config.toml
dataset = "drawn small creatures on textured ground"
loss = "l1"
norm = "layernorm"
width = 384
residual_init = "none"
optimizer = "soap"
beta2 = 0.95
eps = 1e-08
adamw_lr_other_params = 0.0023
final_lr_fraction = 0.1
weight_decay = 0.04
Rows from block 5 of a small masked image model, named by matrix and row number. Rows with one number belong to one neuron. Each number is 500 + 40 x the weight over its row's rms, rounded and kept within 0 to 999. All counts start at 0. Numbers have three digits each.
After each neuron's rows are labels from the 100 images, of 14976, where the neuron reaches its highest value: "place" is the part of the image that holds the peak; "patch colour" is the nearest of a few named colours to the mean colour under the peak. Only what is clearly more common there than usual is listed. The data: drawn small creatures on textured ground. In brackets: how many of the 100, against the usual share in percent.
# fc1: MLP up (model.blocks.5.mlp.fc1.weight, 1152x384), inputs 192-287
# fc2: MLP down (model.blocks.5.mlp.fc2.weight, 384x1152, transposed), outputs 192-287

fc1.216:512539493459531480462495467514530495448468486490499515526498477477509495535557487468484479529419490476492551523545507477494502443467522476480492325492462529577463468457537531475511506522526530533520448495550511343460552471479562433491444499477541529531521454513574583556589481469488427547
fc2.216:476524478537480543505519530439494509511531494525500584505513505524462475393446397483442498534477483524436541469437464492478530545499510421552505498462499490507571498486543481467541484542524523543495471532487536469492558547498429479462593466489500439495513569565458540580442433472497467338
place: centre (46 vs 11.1); bottom centre (36 vs 11.1)
patch colour: green (32 vs 2.7)

fc1.20:516482468526505535506546531503484446539594494564560433521510498530536503512502487489545517593544454438498479506468516454474541439525484527607446473477503568552532482548488506485585493490534453521602490523511517517470453482532519515567531510525468507461517596485430506519494498506505517455
fc2.20:580482442425490480462445478531588569535495477531526553513571518515417472581492562488491495537462497499496505569493489493503494449539462496541444498500533513454454437502504460467487478498368512549529518496544447470522527502501534514456480451389490480568472476476567468594533517558513485480
place: centre (78 vs 11.1)
patch colour: grey (85 vs 25.3)

fc1.395:472472554554498490477535509525491456492445535478557552492481548545535542532528483414428525491554519518477424468479471440462586470456517491503492468562497462478490513500528534480488574487459525516488458477547587489464464487518469515439482536495514532528438502492511534477391497505488555490
fc2.395:433501512518491520481515544561505510541512541426535484504526541455472494556541568530489463545490527471486409511511454524461471523447524566524440475530530439505475475457507452494410533521511494468473542524505451532524432529483514582466536560564507425557511522526493500527601571543461511506
place: middle right (37 vs 11.1); middle left (31 vs 11.1)
patch colour: brown (66 vs 29.3)

fc1.228:501504429524438543456507368424494514492572472488571531466528383422512490457491492468494471512517502489577528492514529528453473453468512473531479477529491470457452539554371519500464470485526556506484504533489548481520484482531509445445572550511497631488528526491532489549452514517505442493
fc2.228:554515516419495504453462499576524488455460487601575540500473605508546573533592525533499477480497491549501513490492525496453514563455432517516444480525526431485441518555451551534475449397617478526495467513466528540509505500571496489510501430463496466534482486491468483484445483528472475417
place: centre (45 vs 11.1)
patch colour: grey (68 vs 25.3)

fc1.317:496572475412501526492397467490531536474544530487572509516526425573466544470464528556432511499460561465532487518543473511393470459499501506538534466433548469540534561538544450585494436524493485432536547487582508535485489512418487487483456474473528492474498524520527496446546504487482522442
fc2.317:525525553604553505518471498547510536479469404474517559447535487499461449449542486524492527544540474563487564488528513587464437561481525454478499505551551594502535533589486485544457540463442568532525458530496448493480467570508528535480479472541476582476511476473477463511488459454527506521
place: centre (62 vs 11.1)
patch colour: brown (71 vs 29.3)

fc1.693:546527465469455362503547512555495468513531502506468399515506501472557496506412496490493518478473435461509491503426446462507499426488476478526528448490544522449469523488487457442535450438501554535549484523503456565483516536445474520426525528483517446511494521454489495488460439515523493434
fc2.693:402579554489474559519531493441572474522418504482493437474491549500536547502493506544549542546541465516538485490534539495531490500505563533463550489486538512530496565550549521486443446503570505565470608496500523518525423515538507644516495565534501522477486518501478502479511489586534528560
place: middle right (30 vs 11.1)
patch colour: green (34 vs 2.7)

fc1.601:518520547499454463491530505402513512465560611474472547456510523467521516547542447479442510496475547470518519447560495581470447545539586493451460484505467508551510535568589487497540497516503509503478531521504507499531512517475502520456452555483514503428479529522491574477525538527455511520
fc2.601:518525504452557451508569483294521529524476485478435497500469518523448465531520475450550511508482526490508451559500593567524514493592560532449468522477498405552532507492515510481512493531391479520530536517475480511524498467499503454497493499400448447512493500456430523514509616555405512561
place: middle right (41 vs 11.1); centre (35 vs 11.1)
patch colour: brown (68 vs 29.3)

fc1.134:469476465468520474497527451497448480475506585431405506434505518538471541509577506467534499414519465506499521533535527552514473552539517462499463482541503477542494513493474541491517468571530511486556497514466477527467541446504534477526408490512554535560458537474522518474510510502593486474
fc2.134:498489508494543508506516525526479452505519438430530542497450502535480505452487513514399422523458526476486472463485469555452448482547471517503461454492521463493537536511365468517548514502366505496512504491554433523504545500480514523443525581489536543455501519472492481499469485492494505504
place: centre (35 vs 11.1); middle left (28 vs 11.1)
patch colour: brown (84 vs 29.3)

fc1.320:506429488487530464469551420550555522532571472464542525537516520500493490465476547518558543427478485452547479526512524515472509439490521483410436479505502524499408483467488571460488562444484439499526490575516492505496452495611423543460469516483467509503515504460526543567471516486519507454
fc2.320:592530557512449517494477510544520481492485486601520487464595557522483446509502425487579493487536509482527498523549533456389548479578481543509495507485486524523464480592551539520560460500482527615521464512469492530472509494547492467479502504532462477518501513508530486491415528525437505561
place: centre (72 vs 11.1)
patch colour: green (49 vs 2.7)

fc1.239:490484450526578436500519508522502450522465506514546493508482527507542544491545533434457448530560464454453473491452524501489486541499506569514487464482461462486467515490501576533467493466496425449497576520466508444452491426422471444490539543530515473465561499491499550557509494503482479518
fc2.239:420496483475410530547502489390491479513529426465523475474503496514509522494490487531492471563449469504542507500490441483541518474526572425526494483498470536515531526537442475511507584504515494520546511470586518528562452484599448477509422498518578503452564506520544471473527499460495551418
place: centre (53 vs 11.1)
patch colour: grey (61 vs 25.3)